A small segmentation model, trained from scratch: held-out accuracy 97%, trained on simulated fluorescence microscopy of cells.
Rows from block 4 of the encoder, named by matrix and row number. Rows with one number belong to one attention dimension. Each number is 128 + 24 x the weight over its row's rms, rounded and kept within 0 to 255. All counts start at 0. Numbers have three digits each. After the name is the row's rms in percent of the matrix's.
# q: window attention query (encoder.blocks.4.attn.q.weight, 192x192), inputs 0-191
# k: window attention key (encoder.blocks.4.attn.k.weight, 192x192), inputs 0-191
q.20 105:141112144122109108113116095148128148126120146078099058159129144129131122138130135143145090172102152137141123119116177103141168147131147143143172134115143114098107131129156141073104156152135145159140146161149080123106172111126092138112116138102150125150139126150133119180078099121121123084119122104140125132148173121120157150106141134125141108103146144143154100158128111143123141117092067140132153128151107123085113131130124110134127135118094129165160116149091136120159139085138102125130126196127122140172100108132119111116168163070083117126102170134092139155089128147136139086
q.21 103:149131144148097125100111117084146175112166176138121117128162135069135136144112100105096118129133111151136099135127131177141141108128115114119152113102130132158149171138159171137158164121138107117083136134142130167138100145096118118125065119097113106117135170113136153117147153142121172153114136114098083142150113137173121125104149131141091159180103143141118138096150122170150125137135099100091146144167111113120151078112148118133136138132099149096122089127123122129148151106145124177129163117121146114152122107109129138124088090154154121156128145132070114143164193131098104158
q.22 104:128100144161132120118133122105138120135128155089137163154103147123131138168083135141114126162153150164112137165094143097114122127100161165152157147114105089155110131159129127120092135119098117095122124143105123086128151090101116105124115169126149160107121115145114127110096115107133173139112129121084166144119109178121144139108075101103129115109108161118141103089171160099138147127141102128144120108161184097150125097134151109146151170120107114117167169079158127096159116180127109159129138131125131172159115113135091188149123154131158096093103126177125154114133135137132123116
q.23 099:117142142121134104142135132129088147136129130110161091146101119173135149089142082166088151118107133089098084152117143137112141175123125128109131148100105124134097166141135129161082132144149135141135116092121135140143144162119116096118132105122170092098122109100116131107071131168112079128122128075103080098092107138113120132155138098121102156126112147107120103106153089153161157161083143111157137120120169124138149131118131121126105137076137139130117126138071137145144149111122087101149111091113097151155108096153182118125145130133160156144129183131082160098102121124130129108
q.24 098:148137166112113113109153163131121104141094089135118107127158110131159147115142111123094106135134141137143151116115116084133115175137115137132132106115113149128107092079105124135091113122133195108104095141142136113135115116112148092130121113160086103130162077130096155113138153180128078138141143090124166085113146141125149120102154066107183125111124141138126152113130107169112145149138115153083107150136133120103121163132161148186145143146141099107151151142116134103099136131088173099080159155128084143137136096130133155137149109102137136134139082109095112155117091106092116132
q.25 106:083175121127150156115096139153173118138091174133124157119139074112104150105117124109133143117158087119153110137116105126162124124113141152148152101131087150150137108123146152137118149146147118136169174145094163177104088093115119168145120126102100107124131149150104090144127099144160117145130143157111106116157115152122136146110095098136148124132142097139129115125068139118096138125083124101127100135140143132111141160142125116129161153162115089134124097113114146132161199129158139150129123073124079149158139181117176139101120112154125127123097104112188144150154149140107123125
q.26 090:078115187159091076120147085175132114111136135186127090139111135107146122108116158151112087138131105143117111097121115082144123082096108124134153138115092143121137108120138099128140144124110150144047074147118131128139119096110121136141137141147132192119162090115106151126180111139148101149124135154164163114145135109172109138111083162138089124113133117124123147132102157105168138116122141129130129112141117135164131131115160098134125093095112128137120153146083126106119133120156138164130115094119152148126107141122109159157155135112140160157133156093160098071141131149134137132
q.27 106:136169151104120076107149120135133129121128093120113103133120130146189145096140169119112097108110131123124173115130146140138117122109146090117148154174126159138143113160113097145132118149128116131153124148163094069098187106115131141142101129129079162169130119121125141091108128149143111113091098114109169116169076106134124107116117087156108138168182152131127150152136170145146086124095121134142119140100128078110132157127107150143149160119096171102136136161122128125124135094136126087154143139134133147127119085108136160103129163108108150137143162111130137144080111142122144060
q.28 100:143114154116110117181103101098167105115139203092143102125137114135132128113047103175139111121138143117144119164151106147134123120174121110159149116132125113130139079104142137108139074156102131125146151151138162095104108144129123106097138145119159087119124139110128142104147100142113131143121131105137135134114142118135100173151158124095145147148093112109132119107118098147162115146117111189142123133139101134081144110175141134169139137163111152151158094161110103146112116124160112153135095144123105131086143079131132115175133128092109127159168146104155149149100128156082105118
q.29 100:141143129110125141150121102136129122104193126118129140102132152154128134117108134116170120121095119145148109070152109131173130139126179105127139175110117109182153117174155102141157143159135123107216111100133170135140114100102131113145151133174103126113136138108154132094099146141138132171135102180124111120166137129135125151132156128149170156107130102098134121182121149098188115127100163105117142096143116086141120182076093127100118122079137145144147140118127103116122114151123140125092156122123139110131108157130141096113143134133126104130113122126119167139140160082138118101
q.30 096:145114145158133131116102129131135166123133132114177134178123105113167125160118128113124096095081160143104155129135141119129169107130172177151120106128157116156158123135118154144114107125106141133130137108116106151123090122174139093105166075120155164135128168125132131119172092151161111143129125104140192148115176114166110129075130128153136104126096125098098142146130128102097123131116127114117116118123129151154096120091113127107147139141084071133104169125105135099100096133155121123114122130118158065104177127145108126118139153126136149135079116110080123128119143127069152090
q.31 097:119140125084110056102130116119152134149121105107123168118135118124147144092117129163158108111137137106102157158123136067140090133110142132120144123078107147140160094146117123135157133119142119139107100143157115087105113121128083173076126099165138144127134144126152186148067125118133076111146119141104088100119109172113154157116133105094158124140137124127115140111132116097123140175148101136163105115162127096144119152097118154126128153166117179132138138122144129109107120125122134139165172076135132118139146113165163059117161126139118081108109162123140109111121130120128147123
q.32 097:143140143121077160130085115132139111134182174125122145160129113100148116113130104142125155141151073099155163135088163127074101123093129165140144142135139131138128104149106081122126157127105147137140146087099123113115129133125129125139099106135188141150117109117092122108128091114194125117124140119124087153126143127125132102175129134174107075150074157095108166152159105122151123136119109151133096170165137109127101123149144134123117170161132117130145108150128138118139111112128107158134104084116109148100102102112119154150136146177147079116133150135140196139127129137105102112
q.33 104:137147168130129148110157168127103125103126146124103122117133151163090120102160105124107148160149142123146168088091149107154154104116151152185112121113173148125180137149136106108136134126133110119140153121160137149123139142126128149157157123139116111098156116105156156138144120134090140160112121124129104169117109121153116126110121142127103114067138145170147132111075108134089100135100186102121159111135118077130172179111122098139096092157129091166154120130116131118144098149108117132084096111112074108157153135125145110125133085078142115124142123138131090092137158157087156128
q.34 100:123109121152160162174131088143140114139148128138154168145112081077151143074117132125156153145152138144123154115148138109123177143130142140146124113172138146118130134131096120104113111131150114137136157159124122167111051106115138120110135117124155159123158161118129132127143104124076122076180155128147107185096171103133141095114110137166133113114122142113155127161121121143144145136088158127110129143128136139152117170093124144121149146154118126132132153092141157134152154135144174096172154164157115141116144117142153141093085118108160180139114123133157121092127143081102077140
q.35 099:170132140159128198077172135141142124140118118154136106128119155113097122119108127124127105090158065127121120147116140160096140133132146172123103104090112111159084084138153130133154117135146108103130148135106124098064098126131125160108133137065097120116130097145132116093118135135147138124152126135133073153120129154145127141123115102134075118157108148137125173168161181163121123177096098127178135089131099156155136099156096158132136145135115100152135150122119143101106141086107145157152148123108126142143133125166102143166134137123132072121138136147141115126099146134115147152
q.36 099:117138136109152120135144143152139117161122169112105081151124106119137113133128096154072113140175127182157142108069127101124160113116110085108112160128128127136124089127142095158116127144114176102146117146130163157124180134136114126108147097157156123088138158067116158145130124126134148186120151157164103162116159080103141126118138133161113122138136103151126144120101102124109118142137114196124121154158138143119138097143128116131106167113105110144113096069137120155134141121124109124124129105149084154144155138149163107134125139133152130097136116149163066100117142180129115161
q.37 106:153120151143130135140160174110139148132119150126092095132126103100134162113137138087140128125134103173121135142117080115078158109103144161166117126102129129107134111161115093114113142087152094150148115170161103159128101124128180115096120122108140155100058144164132122140092105155103129126100133128087166155175119133161144101081137154119118138141130126106121097112135099113168112162121117161137117126165148119108143137156114110120075132134147115122169139165155137118166131125155141118108116163101148132160142119096119148143099155151123134112096157088127144071129103129156120070
q.38 101:131131151154101138100108114125142135112082139167114127163147116098118140124089141112144133141134102105115143155137088117108171128112125140165133134101150066147123157146138116123139137117161101115131147161158080097146134123134125106158097089142098131134125099116143090097140123157140142118108106091161133184112149122094141141151102091151113176133123119108142089138125096107130116119100125125090167091165085155131144178101113108119129105113097081141148153141158155143136137104154128109138161128141076177159179142158137151121131079114124148147151099117147152094160125153080143113
q.39 102:137116177129127130134120129121114133100098130098130074116180174100107118127102122107183143132082116103133146132165129147136100174127124141116092159147109175126134110113116147142117109099143123128120137175129156122133168094136100153109122122118115102139130139103109154117151120114143134142122109110131117111142157125125142207130123148132110112177116153104139153143111100103157130123121122097162112178121140130138146132106180146148165181131094174145150119136126096117121094127094185170069099166111142158111137117120144131111155170102087133120145173088121147104123148118123141153
q.40 098:096116089152105133128145131141113131092126129160125097127119136106110178108145134125142151098075118109113115146067142089165158161096138129138122114131100144145107103142097127160119109113131141127112157125118115192140151130115151139137123075153180165122126093072166160118142134144130146126171092093113125127155114105143158082097132100127113098091110148187142141119110111117123166169124123119153158142126136139131148167115152127160116089142150136130099121097128125110143099131104157110148137100111162120114123118086100096144107038122119152149138130121162144141142120145158127136
q.41 111:153144113143145097156135106122136164112125138106152106113146102131103123125103144110145128153097116184138122124144138155140084136109114099157138117142098140071130117118129124111121102174087137135120111096109115124157149118115068124148104113165077102144125172133113140170085112115128139163070149106155150140112083148114144161120115129151152118095125123106143108083132119147196113168115138140146145139114113142095159071133126133135141154097132121086097103140119100131094128117104082173139106168141092142132154129132113160097151175161104129136136168119136090136125134123153120089
q.42 099:136139129127122121151126125173133129130139174145145139139136120178084142114120124134075098106166125129083164135129126086143143162123107097137103156149118124129125145122155155127089156128129135096115139143129180100123114112119136121106175156146155130110187120155120092183127149154132088141110114078132111122132164178105112127138096125121097163158106124128126107105108098171112121140157108123102131081116141100141142122149139118124105149129160142099095145099109153113110118185074066138118146139144168182155132111140186147127137099118111154104118108142112159111096103125150123130
q.43 104:171137122122120108128143098123121136123112122080121092127088077125128127126171120143153091127114130121104164149120110154116178105138137141063080109102095119147139103134183159129122116095118145162134147134144139140077109132135152125106095162141099106140135100148120185146123131123161127127136115117148128129116116155112096118140112136157141105129137146106123116119085129172140133101157096118188114163162161091134146138109144100164198208138113114131109145138136091124109122121153164167120118120103121118123102138124100138162130085131138067100135119160121120135137112120142103146
q.44 096:133128108076117114106151148176112196113118134138080123132107152143126137105153119114091136145121151122129134112128113128141116163148141151126107098123159119165165141088111150118157171164199155087133132128168101129129073112171120108117162135145136139126117102129138141111115133121130119148162140131167128104103118095091086137163132114106120132152134106150153110117117081145126117108118149123108152135159185189141100138172128102090138095124152120136169119146113133119133139125143132125073078125122155157116150107155137166110130159171117117157116148151125084088107140125129123159
q.45 100:141140171108117109104095130174106151131167117137089119156121135135136116141123102101166081150143127127138121133134124140085127131160145138107117165120121147125092168129136129132108153114083171147125144126134119144160130134077160148160135105122118138100115180126094124090122159139118147117147170103078175132121127163082160089136134133116142108084164133119116115129159136134128099178150109157205182137102133122137154143136152119104143120145105117122131153099129153148104125095120085129134095080157126154125137134157125158102134120190133149108145099176157164143117123142136120109
q.46 101:138129102101122158129120138140135125156135093140137093131125123132109153123154111130148171080134147123106096056109112120125110129148169163137151131103109145089150152158133074125117112107141092125147153101133128121137126112114144122110127111119108194086143188126070132154119103091137135128096158137133158111142138114168156152139093173137155150148125157109169169118116154131126161125167131147170083149104153157088147133156104099139126129093060117108103099130072092130134139130106116139144170156106127157148135168155127135099122143148128120126161144138111110128137146111134119144
q.47 108:113126114138045140139079108146180165133135132125135151115084140101158129087109093105138151141156145147142108139175142108145109097131103125114129122128148105152136139101088099132157099105158126103183106122131137134131115138126125109121123138111095090107162115185128142123114122104162125138123141102143133134152146103147119157141098123128110113165106104124105138136159133158103083072132150131097089135150134131133084122150107130132133165136134150143105155109122140143111168126099143118163117093145192102120093160117152101088125147181139129110161175122101104164115137094135082123
q.48 096:141156149147149104104133116158101156139177125095113115138118105147133154099173109148139144080121125176081111148149058166156136092087109184144143133076153134119115119134117132160119106100131121138163139129175098107114124102100125089145160140116132136112076109108136126153188147141133101111129127105154169131116105160121103136122177155116136115125104098139150146149172119113129139120077104131166104132139152148129107155134099120134178136170138137171132113098129128125164105129128114130109090147132126119124099142115110142126075144121141092127124133107162104140088132128159168133
q.49 089:141102094161110175148149131139143116128117127115100161114152141149125137167109111154118125142100136131131126118133131146119127173142128130141136127082147133147117125127081119146099165126090104167102114080177119104154117094104130114095148172152094146175148148102097177125150161143079126118116141137114121127188135097122129137148145070100153125112126144121165084139097143100165143130161131144142084105129105107105143119112090109131163078118096172146074127096138117132123147119120150110102125124145116130110125150140137123121072198121128132135096143148106127163126133151109172115
q.50 098:103171176116133171080132136122144147155203124126105096154145110173109141106118118183128127133106079099114115089118129129100167154095112116155121112101091106093127146148097128109148155130143124112101153115155139122155148091109103086137114106106151141087133144153107136142155094140134121170149136113150154160111096129133112105111089143131152120153131151181110106144137123151142146108095122133146142116110078128160154114113139141163107111135146150119132126133125158080153119117139096118117186153119142147149127127155116107100131140088160129155098101070163120146123120149120102086
q.51 104:080152130114097169119106122141104148106103185105125124123121128078143140163110124125116133117127095109164108105114124147177133136127118120179126138132129159152164113118174141124142120123080124133175128140124150118154139156130132126206184132109145093129114119136176111117128191121116106104129122137111108098121146125183108104131131116141153121145131175131125106122172140134132131145122105119157124138123137129134109175151143104153167102158105078079091116114171152164122123115122132138111118145075171095117144145150153108131115159094099150128147143148157088137174122124116112110
q.52 092:107158155155114109167087140196159146122129118093136113074144096135120106166123126104105115106167114147149140114134106125130104151159107110149185088158135087193153139123146095153110131152147146131117146131113154156146127078131172140119148146148133135129135131116136138148139103113138099113079143105134142132098125167116111122159144156130115138139104153138147148098158097123112111085140134115139134117107118123145116116116118122102124159144143102150139085149126124117068163124135138160168178117152116155141124137135162158165160187107142123073139141130130158190101141137134143149
q.53 112:104097147122131124143130101131152125127134128112098119185114152148119113137119110111090130146106116198111114110131202136161099132140135162172138163102097111141133087117128087160152125101135121115132117089133065104148115125125137107098081128085135137159158106125146101121156106113091098112124113161146137121159128092083138143154155144101150140103125141143119148092142139125154134128133078141211068119110118142123132059139156113126088124110115143114120148112125123099093129137144110116115115128141137117094096101144151146110141170146108109131128109116106137134104144099160136099
q.54 115:135128128087184135140176166146073141114150122140093126137133102150110108155131139118149141103105138143108162111127131107136144144099144143144106157109123127121151124110122133138145175140125100117121163163161132135148151132122089160165165114146119117136077134136171131067183121150076126112113108108118093160148133140166154111132117130108133143104075141168091112113078127152119116162130151095098155125167128125154130155143106104122121126094172128186125123122135092102103147140132138133112129144141134124166122122152121154143141125084137106138155151070167119138161081156093137110
q.55 103:129157143099094099118107095184113146085144126135143129145134107117128145130131133114146097095149146103114110138152126142147118124120164112086139134107154102117130135138102128122134096165172126119105157157138122152111140121106181132107133162167151128126168105107158145127141121132138132117144130142111133111127132124120079148134133127133147151149128096143098187129088148142159140083102113136164127140115140142148093149116134120124120122167148118072089119164124097170125188152119196104113086132125099086148130127115166090161175113138131116052139111134085109125121129127173102167
k.20 104:114159148142153134154119130133111155145126088184147111139133155137132159190093127085138135130137104110101145089097123115150112121128153087139120080092111162169160140073127122126109160137174105129113094160162125128150099129081122119121145102143101144137165098109130132138141124144129131124084152162159149144154172165118151150121091125120154101100153140133132135139150118173130173094111140119111161081125133131111101092131144161101129107148127115095123133086137118119148095116128137164139111107146161116150081101098120132142090138159097134144146100144093099119113136077098093134
k.21 100:115145137168135146132171111139137115132136090083086126106152102141123135123089162086141142104124169090144130130148175132137141118131140177127125128141144114128138092128162095123131138129111132119136125179133121151115101164130162120107148134135143140172148126145081160125135116110125091121138119105168142115132129092146117145098104096131174092080101158138152107148105121148098121141124122144118124130154112148131102158124150107098115108088129132139096133134114106170160073088154085160132086133043082092082087138130159111115144131139130099107107087115136090113124143159128128112
k.22 097:145118096156112147157156143133134148127067124141140165159128139098090130108126120116117150144104142096113114072126080144117113143094176145134159143089183191129142124144119126159164118112135150156117151098152088142149138116111120177124127161115137155116091170127138129125126132146147157111105155104173133116131132100146156104078100121154146151140113138138096128114142144090119171143081119132163151115145114149148125141108113152110174066142152148131154104134179134155168128133118098127128135128087138128153058108093151121118128119139105149105166128101130131112151111131117120115
k.23 102:114133099097154115150172138110114123132122112116132100149115131110103131170125120182165158168094129136122159123154128120134147146077150183125114080164112160178136105139104139119137104139149152138138140136121111136148101126141134107142109129119136150096173142103096148133134160130141098121116122109116175158166098106118136177132132144097134133172126102095153161125153162096131130137107140125127127090095136178099155155118113149127120141115110111130127162105140079112140122123100157151069083133118118118143108170157093072140150142115173112128174130138173097128115156104111113173
k.24 107:149138144117121078153102105119142128147125155086130144093174086136125097153172136108122126115117137108136123125124149125157108150081148093157122124073118141146103149094117187090107133172175123137122138132131127134109162104127111116144128115132139130096096160160114101074141167167103165130143158138157139120149145119129111123141111112167179115130155101133145115131119096126164114144150139157133170140152074074131077117146140115146165099144140114132115103143127122149135163095123175130106095135111083129095092162120128118168114100116147118142124103119122115100134099136158161089
k.25 102:082108166153141101133145107094110129144129104123095090134111107169083153105142166128077153106178131078122123111131131136151141127164103094099115137085129120108120132140116116087079160138140125103116110135128102107141134122109141167075108129157135146154142100148102115118131129123127109149140185134084121132093138129151148111102140100072127115117125153097110132153129137116100097159108096135117074106160131110113127123123099142145119109130106154110157141162117108173168112129139166079076116146130107103109145084140115162148150116107117126137130105072134160114132107116171153130
k.26 090:161097108082146144133120101109130118118127118127101147138111164128101145101145117106165141109123170151177128097135112108124125135155147167167144153112137101110123135156080133116111158123158161147151136102132141094126171133160134094073089140106135121129141112115122080131142171136134112135134139128122177143107054126147138113105131136163121148117146156123091123152131125169094150161127167137129142118139091150129151125094119157106134118077121104165167137099143137138104145128153115151175147167173150125134121146156092171126159098128121129120116112166094133121117124206099130104
k.27 105:139102095123157111184161169152127127114114098125111071141053152144112116175091151124136104146155103139131142116094085111100153123093126126150141133142173115165100120131140174112162115120167110147159110149114135151143102140107140135115127156123125103146167140136139131130124125160107183108124170159123115129134114116146141121135143118125109076166163075109110104104137101186119114111165133133105126131099162160128111110155138131086107115154134133141131142107113148110108107099114156162140128128116154163112067097130155124177108140111101141109092130161102101130129133114136138097
k.28 098:123158136145138102152083122155084096105122115096182146130114147159133155158135088151128105130098135159066120161111135161125151143137143121145099127085088108142093132127106153085108117156098113145116128140162092143149148160117109125103130158094160135139122147099125136140103151176108152122115107109141133155148147141130127107135139132085115082063132156119139123123123120146126146123148132117090115089123170126127146122103155074155159081137157101142111140115134110145080105112154147103179097130102140115144161148121134109133159141137141191119151122130115112139141115156126106194
k.29 104:106129121147161107131112120160126087159137130106138088113095140089118116109127145153076126158134097163130120152107145156116108101112151175121136100145103150156134112101159111107158099167119129144107104151115157102125157124136173118127118129106139118129131110120115170126099073120183122123104143081124109143125116091145130132149145104120146115175140166122148109136108140137082183150109155131105113142186098125131155127112134127154103158094101124138159142143102176169137110110087146114107140169161148144118090104107124117198120106120089137119125152188129160144128147147152116133
k.30 091:074138148131068153111141146169142128100120101129133138112110115098146139130107115154116167094126179142134159182100145119134113149125128123165124150104140123102115134159123124104102135106099103121136187090132186131145128138142139096157104138147121129106144062172104155108113102076147140118103136137123145162126121155156149115176125148156109153161093140150190080118133136141124116135114120164144122093122159116133097115155159118120142115123171155113152114137103104097126135125144168123089097094152134129098140152141113151097128102154128120141114108168157114114173142144138105095
k.31 103:158139137147152110174113081121092129130110116154113110157118127138121120153151137153129107102140123150119162102169124132145076140120101141134104083154128140126134075151140157106162113158123107163141083145180094145141119124112150172125149097114097144122117155163127139177137157150117130068099131107181096140123073107136113137127128101098134115142080118156142143082190127161105173107112141097106133129120138111123143142148135117163131156124110094091151107126110094106111151123127113123098095111158124071142125132140141154151141136138113165123114125146100127143103145131072146110
k.32 097:070196112099139106129092102164084128108133117161119134111119112109140169127153115138164141130151117107104121109136156160136154122147169139122115147124116138127142133127115148103119161161082078147137122123134135149111150134129102172117146167098125137113130094148138135145153148161097149146117151116149152115159128122150136117092177117120064129131136098124130097094125100126078114126174069149107115125128145141124143111144101107098119121107147137116100157073121096078107133077091129099147115137116150098105129150126138127093138094123120128154173098094165097134177143148114135135
k.33 109:118127089120160068109116100111122128148137128151110129147219150114160103107116157116132128154124150093171107158146176133136088140127070127142148118142150134149106143102138113109134158173161128151113121085132155138138129132116113091145129120114149107136125137137090134133107145085154134142099121135101143106097133114139159145192113144117120137115161143131170144184120136127119081135152107127208171111103126153120169122100126106123153141167087115123131151122140119162144123135151094122155143106110133159123100157134109155127098109115120165116105092116149136166127130146168128135
k.34 099:127099155155087117148111128125147156130148103109180185081115111104163162132099144178130130142144112142115147112193107101137073101129096143168113116091112068135114137120124151117149152142117132121134169115143134095128161143168127160116110154164131117131151126130088113090135115098140159121153161088130101126118086093139127075102122120130107118117116138147141117109109141125103144136127139127156092175099128133166162133110095149119097081176136183116128107125106105111137134121161133126118159156157139096102111088139109128095108113129130099139097113125102125167106118106142132109
k.35 094:129128093114120157083121121116085125096142114155122156130142121141104108127109122157126104084158113133137088124111116087142117155121114112148106131156139138130146153098098154111137140136123163144111165125111175145118124193117179170150122152094125138093134136111101147136115129120113140127102146139143145103078166136144069115126099103143128118117080088133144122126169139090084157115132131138103125105136143144186113110091105125112122109126161097157107118091175188133132084134114161136147136136119108108089120089162129143133127137130138081109068130117161129123140112090090136166
k.36 103:161110120152132126162136158132097122122117143103134155150111162172132180184163130149160089149106097118104112088096147110146132159145096134120151112107125105108075146078075136107146094119106095150115142087168133103076125111127174104090150130109167086146163156129129134137138147098125144145122107116091151116101136119097115178126139087098129129110159135149132130097107145100123116176114116114129133127141123127089127169147087156145129095109133119106130131116101106152117129104088128150097128135126152104123092114111143139128140078122156152139116111138111148130169130098124174094
k.37 100:137159094157128127137145090124127108132079113130174143154126133100149157111138144147138166149137154098147124075155130137114146145148127080128137109131063135079091116157147135148134154095114119169104146119140117132097155125097105152131126150102135150154133133158101122101130140129141114119117169113124153134155144119136180114142128108137123097145169139133112159096162092186170149146154138147165120122119096138112104113107128116125131126120140148124183120134176089123133139127127142162145106166119140186112150106119144129109115132144098142117117148064159146088146108097128062080
k.38 094:075099089154129146101152128112127135156122085112153142148136111146117147110133127107100128160125137119124100125140114128132089131141095130120113147113106092134121151095082122104150137160116145119135130095132155088100153142153110138107161092131132147118164141130111120142120160156155128159131147142128146181063105095099122073110101155108118142131117131150141133154139112108131146133115131232149114139129125150116111156162168128141121130133144151149137135113131143130105082131139091175195125175141151144131136102148109137127127109096142090137147148073114090167088082140137136129
k.39 102:105160125102125121130130119121111094144074103122126154165130144174114132104161114141106093108121143139089152123090143167123139161109097097144110114116153180107138122117124169145114111141147116106138127112143110109095155148171151158116183110136081120109139090102103192124157121149123104098132139123121130116151210140150104157125145146171150099133122155081109098147146159162136155127157154122118128117114128134153143140106144130113091132101128141163113145122127136098100139138129110151157121091067102137164107103106116108127164151130135121128132100156124115174099117100110161082
k.40 094:123163141084152143133121077060118063128089146082109143170136117108173125096099145109171103168141094090155152151142083141137105151147101150101129155108128124141116126188137163147106131105152155147137116131100108112124142129142089136177137112109145176099180122129109135142133163105132108123111146119152129109167134141156138125143094150140148112183134138105136133118126108083093155101150108110145123119106130158127112131117112154121134152103113101114123097126114157119108187128142095171110079127131121143117116105130107121101144116128109137101115122155142110134107118082157128116
k.41 101:155141123157117123113116106118108223123117132092132137111099130188117133148164100129098095161133166143133160103100115169145133174133153138156125129096097130111152115131165160146115124129124143099137148136100113121137103108106125103123126186110130115136118141169139154112091078146100101115153075105160130171167113129138119159106110092106138132110166110092125117102121123105112106132116133132105134134084135125101125109130107125105149148131152127124146148079125164107128109131076131119190100142091130126120100113119110107142112106154134127129138157128081133139118178109096129070
k.42 094:168121144084140130106153137114114134128090147138152112093147113109130123130133099113070156148108123115117129137142101132129143125094196149122161125102125153087147145121085137121185100093084146170127153123145121118133131111148113106125126150102147146143114080132124127110153116104079152090140073119132137138132119103158128110129128124082134109111086167103116155105134101089132138126102126152085156086122115142083140179116157146171141067156126131135111148114099125116120144126118178134093106110128115124119146102141121153121139138133106146159142097096167148163093135139123191109
k.43 097:080149129168118144146156138158155169111135104159135131127111084129111123164140163104186109082132109160117156119108143129150126126121135125157128136114169130149111068142155108116080131132117107120127114138105095174104146148111125118126137125082131136113113098153122179082116151140116142148124141156159150137192112136134122114087120139097143123146081138136095130096145126112110098118133142090118128146156091099131114110144175174157108145133126155123109111102124091146131155167106163139116125135100125113130093120159140099100137172160164114123082100154190161142124129108116145103
k.44 100:134154105126100107137158117163134111133123119118140113152115122148119093143132099113110105120068170098132175114122144099164162100123122145092143138146148157123146132102129132133134173156154114093083111103075140131091098106155125127136134141144145083109131104163097108091170118126147126109106135129143114115142155130087109157166133106151123085127090167123169130123152132109072102153099142126129171112171160087174112187164154112157119135149103129158152106139103120133167143112121138144116107128123116127105154183139102100132127125115135102103142169130107134189123140135125155147
k.45 096:081111163171140125126153139092131146113107093109152135131136140170133174136120114119139136148132121155161126097150177163145141109134150142146148132120140148140129112169123098153125154148129088172144147140109130123129107123142126100152090157086153183112140158175118118123111135151143149110133175125130118137130152142117143133132074095120089174155101130106101103139110141100171135129136079118115124134109116156102127115167088144093106085126096098142109124147126106112182144129064119130157173093132126166140138107089097177127107130107146110152149149097162138091130158155131129125
k.46 103:142123142136101126122191138153101136149196097172098109136139129111160127052149115169161148202122156162167135146145099133099165110130109149079138087090156135156138106118117138148124127102155149144117157104122118095118167121108113164132078093101136094118123126109143160162142097089112115125123125118146141135106136117170135139100075085097132156140104115115119136134125152154136107130172174147118163127116157118126148114119119105116129117112136084131133130147116119102126131124137141136125136129104156116146127116153110139116132120119133126176119155165108159108109129138198110127
k.47 109:150113141131070147077098149148116104163163124124129107067089098135118081124111101142184141136133138169118114152133131116115119095162119115117113178143100082138146103141120136122141143148119120131112136128104168117118078096142164144122170158127078141135130124157123153148149139102119156136139118083149114147142140132133114134114165132138188146145131103128142097125147137171094133145112100132088109129129126100132118162106121085127126114162163163152144146145103129121158152143151168088137090139156092116167100113154128119148175092146158159148128101122143121123094136174105144127
k.48 091:139160142118139154139122092156130122142136106128122113083099183109141147114148147139101133107161089082145137124065078093148088114133110158080105173136090160106108107144158158106095128116108128166126133113168128152119120121119117137187085138114107142129156149146109135165143125146152091136130172144113140126108126128129155108153137131124100133150151155114129133182137112142117122108093150134094145098111131154166114171109132136138171114121139122144136118127138122121102158175114196141095147139097127111124108166114101144065134101122176136151118143136121157118121165106125108156
k.49 092:119123127184122117138121117149142110116117136132124124132130098141123085168159137200163143108124108125170110163154100120159105145161147102142168119125129158124124111115111152144146090107151102122123128098145142104149082100112185120112166095105118135146134137109139115100109094126119131141119163123103135138179130122131127141144131161158151125154115143142160118181097123132087183149113115103112129167110129130111157165096181145152150116082126096119142100106132150130127108108079132137162118119099169134112129167111093180098134145092101136141187111137101121126122141104120102083
k.50 095:158106150137139114153133114109154126131176136145112146174116122102115138113109108119124115194128143115171155131113137127112128143089097171127114125107132195112101180124125118133087137152114146160148129135165142143092117135158121115063145111126147134169142123165109163118133136137137086134111136126140154109140160148121112139143138142118090103091133132098170143105073119137138170117137103164118118099091114175127099115085135144119161146130149108085121117039142148123143128069128128160098126148148116116181151159133146146147095135137121101129121147100127130109112144158141121132
k.51 103:147189097093112119108125156089124103127117100159114114125117137142125122101163143120115137172107130125111129157139118177112139115112102149141158131159116100146123147118116099129104128146082083112096160161100088087163122142140146113138154101154130142129119111119122097161083132120108119165121158129142179141152100158145153131169129097104160121130099184125141109129127141156164139150121106117139121099142173098169096089176097111155079126082121149107178112133156132150149138132116135149124136102121129114145095112129108137137159143114152108192120115136103140143172144155167103118
k.52 095:144111125123140143101128156134145110138177095159126169112102143114137147124137160145112164144127148206118143114103139122111135126142130165145149161168155142129126128125126109122127156165150131148169107112125131120119119191107133110109129091084141093157119107144163121098090122137132125154135095128103116113113132154132127151161147089101095194126099130095150151121148141154089097138068145135099143117123116081133113115108125126086146117081092187158091130123136107112151118114113119124143091123124136078089148080130093108135132104096125156141132091096125078128132142115121160131
k.53 112:167141121091139155165132103134132127125105136152109086129116138145128100111122116116145152096131109110130162121111114098144135124173197152107142087127134168148147112106091121134120134148134109137165115118169157150140136108135123152094133151120141173133121093129144139130094077131119120143150109068121139120143118111126117156151101107136121153147133081128132088120134095192148097137079101091085114174106125118139184095141139093128105121147163096100118101116177129117110112154092118141107109136152140146145088111141148102158110086100094117098118101187099136119144149132132104121
k.54 106:161156107125115120145160097123168072127148144167115165141175146109143100123130128073094133137129118105124116152168136140156131150115119118150116126128129127129120133145123119140130118152172132121145155099118118154069115127148164123122145124102148128129122109134091135132109141094153105115083136117071111123119103134124118144161108125141128087150111137128183174153141112102141143191122141158207154137109124166134116109139109126125136151129137102101168124148079140133088104124097119078146148155093152116113145144095106156106098124095097151144126169157107153155074106119147164119
k.55 104:130116171127156129118100129134150145118105120151088109115131158126089087158128157158134105143090139123106149120099117142107117154136132122113139109113097112122130123125131163121142131158114125114154073146124149129112088131117120160131104129174115142102127080165121160100146128106103116133116145178141119131132122140157126119140157161060157154122117155119123112181100125126107139144176093106098106150103088143157121075176122124144112148122111129145143174142117081179173140125163157150103160125144163093061123116155153097163172125115136123098121140146128145146097139159093134141